Rows from block 6 of a small spectrogram flow-matching model, named by matrix and row number. Each number is 50 + 12 x the weight over its row's rms, rounded and kept within 0 to 99. All counts start at 0.
After each channel's rows are labels from the 100 clips, of 14976 (inputs lightly noised), where the channel reaches its highest value: "strongest on" is what is common among them. Only what is clearly more common there than usual is listed. The data: chords played on synthesised instruments.
# convs0: first 3x3 conv (model.decb.0.0.convs.0.weight, 128x256x3x3, each kernel summed), inputs 172-255

convs0.89:56 55 56 54 64 62 42 63 64 54 58 52 58 66 51 47 72 46 42 57 44 70 50 57 39 41 39 62 72 45 55 47 63 54 47 57 52 48 58 55 40 53 35 65 58 74 51 46 60 40 40 52 55 57 35 67 38 47 43 36 49 44 46 49 58 48 25 55 62 61 47 77 50 56 49 38 52 57 53 70 46 38 50 57
strongest on: inversion: root position; marimba-like

convs0.42:51 47 53 39 52 76 36 47 50 44 47 52 70 31 38 42 55 50 77 76 50 63 41 45 37 57 73 41 61 49 46 50 34 40 60 76 47 58 58 36 60 65 38 56 59 47 53 33 53 60 55 32 54 45 47 42 57 21 55 53 43 43 59 51 38 68 60 57 46 53 58 34 59 49 47 54 54 41 55 32 49 70 47 44
strongest on: horn-like

convs0.75:48 57 72 42 44 46 52 43 50 52 47 54 62 37 33 64 62 64 51 52 49 40 59 67 47 39 52 52 56 29 41 63 30 33 69 57 28 45 42 62 40 70 32 55 41 65 43 53 57 58 83 48 51 76 63 62 47 31 57 63 51 49 48 61 56 37 53 51 44 49 41 34 52 40 47 43 45 65 42 67 54 57 30 43
strongest on: organ-like

convs0.2:37 48 39 53 56 59 47 52 45 50 56 56 52 43 51 32 56 72 52 02 41 41 58 51 44 35 63 35 60 37 30 62 32 46 46 52 48 30 38 51 41 33 52 43 42 57 46 41 57 59 37 41 56 28 54 38 46 53 44 56 36 55 49 48 28 40 37 50 57 37 49 41 33 58 53 42 40 53 66 41 49 49 44 63
strongest on: clipping; text has "clipped"; clarinet-like

convs0.45:58 49 56 39 45 56 50 51 80 48 55 57 47 49 22 35 58 36 49 64 54 60 52 50 53 51 19 46 36 65 35 51 36 42 65 28 54 62 63 56 51 45 48 59 48 52 49 53 49 42 48 59 57 57 40 67 67 49 67 48 63 55 66 52 42 46 54 51 59 53 44 55 43 64 48 73 55 64 52 37 45 54 53 68
strongest on: harpsichord-like

convs0.28:58 41 63 45 47 51 52 49 51 51 56 39 43 49 44 46 39 54 49 51 55 56 54 42 52 55 51 44 52 52 42 55 52 48 47 37 47 55 41 41 51 53 58 58 54 52 55 59 50 43 50 54 50 40 49 44 40 65 52 51 59 50 46 47 54 46 49 51 60 45 45 52 51 50 54 30 46 52 49 51 55 50 57 49
strongest on: vibraphone-like; instrument: organ-like

convs0.123:51 46 48 55 69 61 04 58 47 44 48 58 56 74 63 48 77 47 56 66 62 46 56 46 43 54 55 45 54 59 44 64 48 29 50 69 50 54 64 57 48 50 47 53 50 60 37 70 43 54 47 58 53 40 52 42 63 40 59 35 52 46 52 50 19 64 46 38 53 52 46 67 55 48 33 59 45 61 51 61 48 65 47 47
strongest on: playing: arpeggio down; organ-like

convs0.46:59 56 36 51 43 58 49 55 49 46 49 45 54 65 54 62 46 51 54 51 35 38 46 51 49 59 47 59 58 49 52 63 52 27 52 41 50 58 54 52 44 48 31 47 46 54 53 60 58 54 47 46 53 45 61 38 44 38 47 49 56 55 46 53 43 47 52 49 54 52 49 45 43 58 49 41 57 51 50 54 48 53 55 44
strongest on: plucked string-like

convs0.113:33 43 44 42 55 61 55 46 57 47 54 37 57 31 50 52 53 57 52 43 46 45 45 47 46 47 53 48 51 46 61 46 41 53 44 45 57 52 44 49 63 58 49 53 45 56 61 56 43 61 38 41 52 49 60 52 52 63 54 47 55 51 42 44 45 44 47 57 57 54 62 63 48 56 53 44 41 64 50 51 54 45 49 45
strongest on: the note A#; playing: arpeggio up; instrument: plucked string-like

convs0.27:43 40 63 56 42 49 47 55 61 63 57 53 74 62 36 51 43 70 64 67 47 56 67 57 58 67 50 53 51 20 51 31 55 55 44 37 42 58 64 52 53 37 82 37 55 57 41 57 69 50 58 53 36 56 63 33 50 68 46 46 50 54 52 53 56 60 50 58 47 50 40 56 35 35 63 35 49 49 56 47 45 27 52 36
strongest on: playing: strummed; marimba-like

convs0.55:56 52 43 55 54 63 48 59 46 61 53 55 52 35 47 49 49 58 58 57 45 32 40 55 48 58 47 54 54 42 63 53 43 24 53 63 53 54 48 50 57 39 30 43 47 41 45 40 49 47 53 44 53 47 55 49 51 49 48 44 49 46 56 47 22 50 50 56 46 55 57 36 50 39 46 60 50 55 46 31 50 61 55 56
strongest on: reverberation; text has "reverberant"; clipping; text has "clipped"

convs0.122:38 41 39 45 36 47 45 59 51 48 47 61 47 59 56 41 43 60 35 48 46 69 52 49 47 47 11 46 32 57 32 42 45 54 47 47 47 41 38 42 39 61 40 63 43 44 45 57 45 48 26 98 44 49 63 62 55 43 49 54 50 43 54 56 41 26 70 50 65 37 61 61 46 58 54 41 55 66 47 52 37 62 55 45
strongest on: clipping; text has "clipped"; horn-like

convs0.57:73 43 57 40 41 47 47 41 48 41 56 43 42 54 45 57 61 56 49 57 52 54 54 68 43 53 46 51 38 51 54 49 34 48 51 54 53 56 50 61 38 46 67 47 53 52 43 63 55 60 67 34 49 61 37 45 54 68 48 58 50 51 55 53 57 53 54 45 34 51 61 56 50 42 46 61 60 45 50 57 48 68 58 44
strongest on: mains hum

convs0.68:79 41 35 50 44 32 42 35 40 60 40 46 35 41 56 40 51 46 35 38 54 64 55 50 55 39 39 61 40 48 70 61 79 45 70 32 46 54 53 59 70 41 46 50 48 31 63 59 49 36 46 63 49 37 55 56 47 51 43 31 56 59 57 53 58 50 48 46 50 51 45 42 55 45 52 60 57 41 55 52 50 28 55 52
strongest on: block; marimba-like

convs0.67:59 47 50 37 41 61 55 48 59 53 49 55 30 53 51 43 43 49 66 51 49 33 64 58 59 55 53 70 27 40 56 55 47 43 51 67 37 65 45 54 62 56 54 52 41 63 56 60 36 53 70 45 52 48 40 50 61 68 30 47 56 43 36 56 62 47 77 47 37 45 62 47 56 76 40 28 61 55 43 63 70 72 68 55
strongest on: block; horn-like

convs0.66:45 51 64 56 58 68 49 52 57 47 47 47 66 41 45 33 70 50 67 70 47 63 55 47 54 43 78 63 54 86 51 75 61 46 40 55 41 38 38 25 61 35 64 47 36 37 62 50 54 43 40 42 69 58 44 23 54 54 53 47 40 25 39 55 41 61 58 61 47 58 52 56 21 76 64 51 55 37 46 45 54 63 45 63
strongest on: marimba-like

convs0.34:47 49 50 52 37 36 52 48 66 56 68 52 27 47 37 51 47 17 39 45 58 51 40 60 18 42 55 47 35 39 40 54 51 57 40 31 86 55 48 53 32 53 49 44 49 53 47 48 26 31 55 35 32 53 50 67 57 62 82 69 59 38 58 45 53 58 46 38 46 29 40 51 55 22 57 39 60 53 48 46 49 65 44 62
strongest on: vibraphone-like

convs0.84:50 58 43 62 50 38 54 54 58 49 45 56 54 43 45 41 50 58 49 39 57 63 57 53 52 41 50 52 54 52 64 48 45 46 53 54 47 60 61 53 44 54 52 44 50 48 36 43 53 44 54 62 57 54 52 41 56 54 58 53 54 51 54 49 66 51 69 50 40 61 55 53 39 54 48 51 57 55 50 38 44 29 54 64
strongest on: the note B; organ-like

convs0.16:74 45 45 30 45 49 30 47 41 40 46 45 40 41 51 40 57 66 50 78 55 53 45 60 47 54 35 62 35 34 44 60 36 36 46 28 58 45 57 51 58 60 34 39 46 63 40 37 37 56 65 59 38 58 56 63 41 59 41 48 34 41 45 50 36 74 62 41 51 50 75 41 51 60 48 42 49 52 41 67 55 57 50 50
strongest on: clipping; text has "clipped"

convs0.73:54 56 48 63 61 44 42 46 27 52 32 72 30 58 59 60 39 44 52 26 35 48 44 39 65 42 52 56 40 62 62 49 60 48 56 45 58 57 42 55 49 41 42 64 47 15 44 30 50 52 42 39 39 34 66 47 41 51 46 52 44 55 51 52 54 51 44 39 39 52 43 54 54 48 66 43 68 58 56 55 47 58 47 65
strongest on: clipping; text has "clipped"; horn-like

convs0.124:36 34 45 51 60 51 56 55 50 42 58 60 63 53 63 59 50 66 51 29 29 47 52 56 58 55 74 50 56 57 51 53 39 61 68 60 57 34 64 63 50 50 28 49 53 62 67 48 53 55 40 42 49 42 65 47 59 51 51 48 52 47 56 53 40 48 46 52 49 48 55 46 58 62 55 59 39 38 50 48 41 54 50 51
strongest on: organ-like; instrument: marimba-like

convs0.102:50 55 43 46 61 54 44 35 44 45 37 59 43 63 43 61 50 66 51 15 34 62 51 50 59 42 28 55 39 51 53 50 48 41 55 62 51 46 57 61 59 48 40 63 64 59 53 58 45 47 29 59 37 65 46 60 71 53 45 48 63 50 56 45 61 35 56 49 49 51 52 59 58 54 51 65 48 43 54 29 47 60 61 64
strongest on: marimba-like

convs0.12:49 59 48 60 25 30 49 60 63 45 37 54 55 53 43 35 59 53 34 72 52 52 41 58 52 53 27 37 35 53 37 44 42 44 54 37 34 54 71 56 39 57 61 37 53 45 41 51 43 41 37 43 28 33 40 48 49 50 52 58 52 49 45 50 39 53 42 61 50 52 36 47 66 50 48 66 58 68 55 36 50 37 47 44
strongest on: marimba-like

convs0.126:20 59 48 58 35 36 51 55 57 43 41 43 99 41 51 45 48 44 47 77 67 47 48 48 36 55 54 46 45 62 45 56 43 40 48 48 41 26 51 45 44 87 58 38 53 38 58 63 63 61 51 63 49 51 51 62 39 60 63 57 44 53 51 55 46 66 46 56 57 57 59 41 51 48 72 50 53 41 58 52 58 40 40 62
strongest on: quiet level; horn-like

convs0.87:36 51 39 39 45 36 51 29 37 51 26 41 40 38 53 51 49 34 51 59 44 27 49 48 50 52 56 45 58 52 54 46 60 51 45 41 43 47 52 56 48 63 56 47 60 44 46 59 50 45 41 52 67 52 59 63 32 62 38 49 67 60 55 56 28 56 51 50 53 53 53 65 58 67 51 39 42 55 58 36 44 43 56 44
strongest on: clipping; text has "clipped"; organ-like

convs0.120:46 56 67 36 61 56 44 47 48 44 56 53 66 52 60 40 48 52 59 55 58 40 44 53 57 75 51 35 59 40 60 61 58 33 50 64 66 44 59 27 52 60 41 40 38 54 49 60 49 48 74 62 78 33 52 48 38 37 48 61 46 40 47 63 49 67 49 25 49 47 64 29 47 41 67 37 43 64 39 41 61 54 70 60
strongest on: the note A#; organ-like

convs0.17:52 39 46 31 53 70 42 42 61 54 65 36 52 51 51 60 58 56 55 34 47 58 38 46 55 40 52 55 30 31 54 57 44 53 66 49 49 54 50 52 56 72 46 63 31 37 41 54 44 19 59 43 53 63 63 64 41 59 56 61 61 35 46 41 37 55 62 50 48 95 52 66 58 70 31 07 45 37 21 68 74 48 57 50
strongest on: root: D#

convs0.110:68 46 65 53 58 46 42 53 56 57 54 54 49 54 27 47 48 42 42 75 65 58 57 46 42 41 40 47 47 45 50 50 47 38 48 29 62 63 37 50 58 52 51 44 46 56 47 41 45 54 52 64 54 43 46 54 42 63 53 60 47 55 62 43 35 52 55 49 53 47 57 35 42 55 54 54 48 62 51 41 51 61 50 54
strongest on: square lead

convs0.114:52 39 38 52 39 48 58 55 49 50 52 49 53 61 54 60 49 38 54 28 41 55 37 56 59 63 53 59 45 45 58 47 36 43 47 44 41 39 53 53 43 48 59 38 33 51 50 47 42 51 68 40 38 48 54 97 44 55 59 72 50 39 54 52 46 34 35 30 57 44 38 39 46 47 48 43 40 42 58 49 70 61 21 71
strongest on: saw pad

convs0.49:50 49 49 39 50 47 45 51 41 46 45 45 47 51 61 47 54 54 51 53 31 56 44 52 55 43 22 53 44 60 38 48 41 53 47 49 52 58 44 57 60 56 46 48 58 46 50 55 45 48 57 61 53 40 37 51 49 50 64 51 50 55 52 56 58 66 42 52 63 49 56 51 49 55 63 50 53 56 46 46 47 41 56 56
strongest on: mains hum

convs0.50:53 46 54 43 61 62 45 57 50 42 49 53 53 56 43 58 51 49 55 42 55 41 53 64 50 50 58 80 50 49 51 52 55 52 50 58 55 47 50 47 48 34 43 47 58 51 59 48 56 38 42 49 40 51 52 39 48 53 43 40 42 48 53 57 45 50 54 43 51 50 52 47 45 52 62 23 53 60 47 52 47 32 48 52
strongest on: text has "piano"; clarinet-like

convs0.61:62 60 35 74 55 52 47 55 31 35 37 62 46 55 64 48 59 63 61 54 63 52 56 45 44 50 53 46 54 31 73 60 30 44 62 49 47 46 69 35 65 59 46 69 48 45 45 36 51 44 38 26 46 48 64 61 37 32 48 58 34 54 54 50 34 55 51 51 38 62 46 60 58 47 47 58 37 49 51 41 59 49 66 51
strongest on: white noise

convs0.79:35 46 37 59 46 45 36 38 53 50 51 41 45 40 65 37 45 54 61 62 44 47 45 50 42 36 57 45 42 47 70 53 42 53 56 36 49 40 44 56 63 57 51 80 46 42 57 45 35 43 50 43 53 47 40 64 42 32 54 63 42 39 38 46 61 49 52 43 64 36 67 62 56 50 64 60 54 49 55 61 51 50 55 48
strongest on: block; organ-like

convs0.95:44 46 60 63 45 52 39 52 65 37 42 46 58 34 57 43 60 48 58 55 48 56 52 53 41 44 56 33 43 46 44 47 58 52 62 37 44 38 59 43 52 51 59 40 57 41 74 51 54 46 38 55 51 42 54 66 51 50 42 50 34 51 44 37 41 55 61 49 48 52 44 36 45 60 60 49 45 50 62 46 54 41 43 61
strongest on: horn-like

convs0.115:38 55 61 44 44 57 40 45 47 46 54 54 52 56 44 68 56 50 48 35 51 42 55 60 53 71 54 52 44 59 48 44 47 58 49 62 45 55 61 52 52 51 65 53 53 68 45 56 52 60 47 53 44 54 44 52 46 51 55 49 48 59 60 54 72 56 49 47 49 50 42 42 60 45 44 56 47 55 52 69 42 46 55 44
strongest on: playing: arpeggio down; square lead

convs0.101:41 48 44 41 51 55 49 59 63 65 47 50 71 37 39 56 44 58 35 38 60 61 43 41 49 41 53 61 50 59 42 55 65 53 59 57 57 46 55 63 70 34 46 51 49 50 67 55 53 42 44 61 53 50 55 55 53 36 50 36 45 54 60 38 46 52 54 52 61 49 47 50 40 50 56 56 56 58 46 48 49 38 51 59
strongest on: block; square lead

convs0.10:46 63 56 44 35 38 61 63 41 51 44 59 52 65 33 38 55 46 41 49 46 59 46 41 56 71 57 59 49 58 59 49 33 57 51 33 60 53 63 44 48 62 60 43 50 37 38 42 51 52 57 30 47 54 60 54 48 38 37 51 43 43 48 44 49 49 59 43 39 42 47 65 49 50 56 47 42 29 56 61 44 36 50 43
strongest on: harpsichord-like; instrument: plucked string-like

convs0.85:54 47 53 15 41 54 47 49 53 53 21 31 41 43 31 48 40 65 36 35 62 65 69 41 66 54 36 51 13 52 47 43 55 53 57 36 30 41 64 54 41 38 45 43 48 53 53 40 68 61 47 34 49 64 51 60 47 64 19 34 44 38 54 57 55 53 43 32 38 63 45 49 57 75 48 38 56 57 66 49 57 37 52 55
strongest on: playing: arpeggio down; vibraphone-like

convs0.40:44 38 53 72 42 46 54 64 60 53 59 55 53 52 58 27 51 42 58 56 49 40 43 49 37 47 48 56 50 38 61 59 52 46 41 36 72 53 62 52 42 52 51 52 61 45 56 55 27 31 50 47 41 45 53 57 48 57 72 60 63 45 48 51 54 61 62 56 47 35 55 55 44 25 50 44 43 45 43 53 47 63 55 43
strongest on: playing: arpeggio up; horn-like

convs0.77:39 45 46 50 65 48 55 48 51 56 53 47 49 38 45 43 56 45 55 67 39 50 56 34 47 46 45 11 40 56 56 44 48 43 58 28 50 55 43 50 57 39 30 47 44 54 51 58 51 45 55 39 54 45 51 73 56 53 54 51 51 65 41 49 49 40 56 45 49 49 51 54 54 48 54 64 43 62 55 58 51 43 61 51
strongest on: strummed; marimba-like

convs0.52:74 35 35 28 41 63 38 66 45 49 46 53 48 35 38 52 56 49 60 53 54 44 29 50 34 57 67 53 35 41 38 35 28 47 54 58 62 63 46 57 43 47 41 46 66 56 66 54 44 54 49 22 47 54 57 62 65 66 49 64 35 38 70 52 54 43 59 35 49 41 65 48 53 71 62 37 45 44 64 64 35 48 33 68
strongest on: block; mains hum

convs0.8:41 46 49 33 40 27 41 69 59 44 57 49 99 33 28 29 51 54 52 41 35 58 54 58 44 38 50 40 46 44 35 59 43 57 51 50 48 37 45 50 53 55 44 48 47 44 39 50 60 46 36 41 44 40 60 58 49 44 57 55 36 58 60 39 58 51 61 56 48 58 53 63 49 39 50 63 56 56 54 43 62 52 34 68
strongest on: quiet level; marimba-like

convs0.83:52 42 40 52 59 47 74 46 53 51 40 52 44 47 47 48 39 59 37 48 42 54 58 53 48 61 48 48 51 48 56 44 56 44 44 53 48 46 57 54 52 43 52 53 53 57 28 51 48 54 46 58 36 48 46 47 42 43 42 50 47 61 43 51 57 48 57 48 37 49 51 23 53 46 47 59 48 55 52 41 51 51 55 57
strongest on: arpeggio; the note G#; playing: arpeggio down

convs0.127:70 48 51 50 58 49 39 28 60 50 51 50 56 34 36 45 58 55 41 63 48 44 55 51 48 51 48 68 52 19 42 55 38 47 67 66 53 66 38 38 46 43 45 39 44 50 45 47 55 45 48 65 54 32 55 74 16 53 37 59 41 58 46 35 48 34 51 43 44 56 47 47 46 65 64 38 40 41 39 44 46 37 67 56
strongest on: horn-like

convs0.63:35 51 47 43 55 58 63 57 69 54 54 48 59 64 43 41 49 66 52 50 39 48 54 38 54 47 53 57 30 52 52 58 58 46 38 64 38 35 49 37 45 35 45 53 41 44 53 54 52 67 60 46 51 45 54 58 52 47 40 49 49 48 49 44 53 45 55 46 57 46 59 53 44 72 53 20 48 60 50 49 54 49 52 50
strongest on: playing: block; horn-like

convs0.76:62 57 45 49 61 60 41 58 65 44 59 50 56 39 45 38 47 53 47 55 47 65 55 57 53 48 16 55 51 34 41 46 56 41 52 55 42 54 66 52 50 45 47 41 50 56 53 54 49 45 44 62 55 51 58 51 39 48 45 56 47 49 53 47 61 46 60 50 44 51 41 41 66 47 50 39 40 55 47 67 49 17 56 54
strongest on: harpsichord-like

convs0.92:65 52 44 48 57 57 61 64 63 51 53 38 66 40 48 52 62 48 53 64 51 49 68 53 40 36 57 52 52 44 28 33 55 61 54 39 49 54 60 60 49 49 47 29 53 45 56 62 47 51 62 40 51 52 56 46 39 53 46 53 49 41 50 55 46 53 70 58 36 53 38 50 66 59 53 57 51 49 43 62 46 39 23 51
strongest on: square lead

convs0.109:62 64 64 60 61 58 55 60 35 49 52 59 41 46 58 36 52 43 41 76 52 36 51 47 51 56 58 61 43 59 50 53 47 49 26 45 51 63 38 34 58 55 52 44 58 61 60 39 56 49 41 33 50 25 64 30 32 75 45 48 54 06 40 47 53 58 52 55 41 67 31 49 61 64 53 24 37 67 69 48 63 54 46 47
strongest on: arpeggio; plucked string-like

convs0.94:54 41 44 49 47 53 39 58 09 36 52 46 37 56 61 67 41 60 61 75 64 37 51 58 48 46 66 41 35 36 74 59 36 46 52 43 42 67 57 55 62 52 41 55 51 55 38 59 56 57 64 69 48 44 39 63 73 52 56 47 49 56 65 41 36 57 48 47 62 60 51 34 68 52 46 40 52 54 49 47 49 66 51 48
strongest on: marimba-like; playing: arpeggio up

convs0.5:36 51 30 44 53 42 45 50 44 44 63 57 63 40 35 62 60 41 58 63 48 57 47 42 54 45 64 53 52 70 51 42 42 46 42 26 53 53 81 58 56 40 56 52 55 47 38 45 50 57 31 74 50 41 43 38 65 76 58 43 36 52 36 41 21 65 43 44 60 48 39 33 54 65 47 66 53 40 45 41 53 55 54 54
strongest on: square lead

convs0.80:58 64 70 44 57 54 65 48 65 53 69 61 50 55 43 27 46 48 43 66 62 62 44 48 28 64 54 64 47 63 43 23 40 60 58 51 31 65 42 51 53 54 48 61 37 69 53 46 48 48 58 42 60 67 40 66 56 45 50 56 41 56 43 46 80 50 32 57 56 58 92 73 58 65 75 61 70 50 55 42 37 38 54 25
strongest on: marimba-like

convs0.51:66 31 55 59 54 58 52 56 51 41 58 54 57 76 43 42 76 54 47 55 65 30 49 47 36 49 54 65 56 49 44 55 52 54 49 48 45 52 44 43 46 42 45 64 49 55 57 53 65 50 50 54 52 40 44 45 40 34 71 55 49 39 49 49 73 44 55 56 54 48 24 58 34 46 57 43 51 56 29 61 48 39 46 45
strongest on: square lead

convs0.18:88 56 69 53 57 45 54 37 35 54 51 59 35 41 63 51 51 51 49 42 48 51 54 57 62 58 44 40 45 52 44 41 59 38 68 53 60 91 57 44 58 55 37 52 51 49 45 44 54 46 42 52 48 42 44 49 37 54 44 60 44 51 46 50 59 28 44 47 62 49 54 53 56 39 40 55 55 21 59 45 55 52 55 41
strongest on: white noise; text has "clipped"

convs0.37:46 53 41 45 60 40 54 44 53 36 60 55 56 52 69 32 46 51 54 39 55 55 46 35 44 41 53 57 52 28 49 55 58 48 49 67 54 58 42 48 46 58 44 45 57 50 60 44 53 51 59 53 51 35 57 50 54 57 50 59 42 50 44 50 42 31 42 57 52 48 52 68 50 54 59 82 51 47 55 51 44 50 55 52
strongest on: playing: strummed; marimba-like

convs0.56:50 45 58 48 59 48 39 48 57 55 46 54 57 44 31 39 54 38 71 38 38 59 66 31 63 50 47 34 46 63 39 77 40 55 43 68 43 44 35 52 52 60 61 40 50 52 49 45 44 51 34 48 53 66 48 79 65 56 36 33 64 90 51 41 52 26 73 50 43 51 36 35 42 48 61 52 64 43 31 58 51 58 80 37
strongest on: saw pad

convs0.106:62 52 40 61 58 55 58 20 45 52 64 61 00 54 58 54 61 46 48 38 41 74 41 49 60 41 57 51 58 53 52 37 52 44 61 52 51 59 46 47 59 51 58 50 57 54 51 38 55 47 51 44 58 55 56 45 33 44 45 45 47 55 65 47 50 37 58 53 67 59 48 50 52 49 63 60 52 40 42 48 41 54 42 49
strongest on: text has "piano"; instrument: plucked string-like

convs0.88:47 68 43 55 27 56 37 44 46 47 45 53 48 60 50 51 44 31 49 53 32 27 50 52 43 61 54 46 45 62 38 47 43 64 54 31 47 49 70 54 35 51 46 62 55 28 36 42 57 45 53 58 45 47 50 48 48 55 54 56 48 51 42 62 44 66 44 46 40 50 60 52 37 58 47 58 46 37 50 37 41 47 57 34
strongest on: playing: block; marimba-like

convs0.20:53 50 57 39 56 61 35 54 43 46 49 51 48 29 36 52 53 60 50 00 17 49 47 54 33 61 50 44 50 39 25 63 33 39 57 48 50 48 32 50 47 61 36 49 46 50 52 30 49 53 25 53 60 28 47 45 43 45 49 47 47 39 51 54 37 34 48 53 58 49 61 43 58 56 44 47 50 56 53 33 49 60 47 58
strongest on: white noise; pink noise

convs0.41:51 40 50 50 54 45 49 49 60 52 48 48 51 48 50 51 49 60 52 47 63 40 69 58 43 58 44 58 51 45 63 42 52 46 47 23 39 59 45 43 48 53 36 43 37 39 52 54 72 47 51 47 49 49 48 39 63 50 33 47 45 21 64 51 48 51 52 57 49 40 53 47 57 50 51 38 57 43 44 56 42 49 33 54
strongest on: vibraphone-like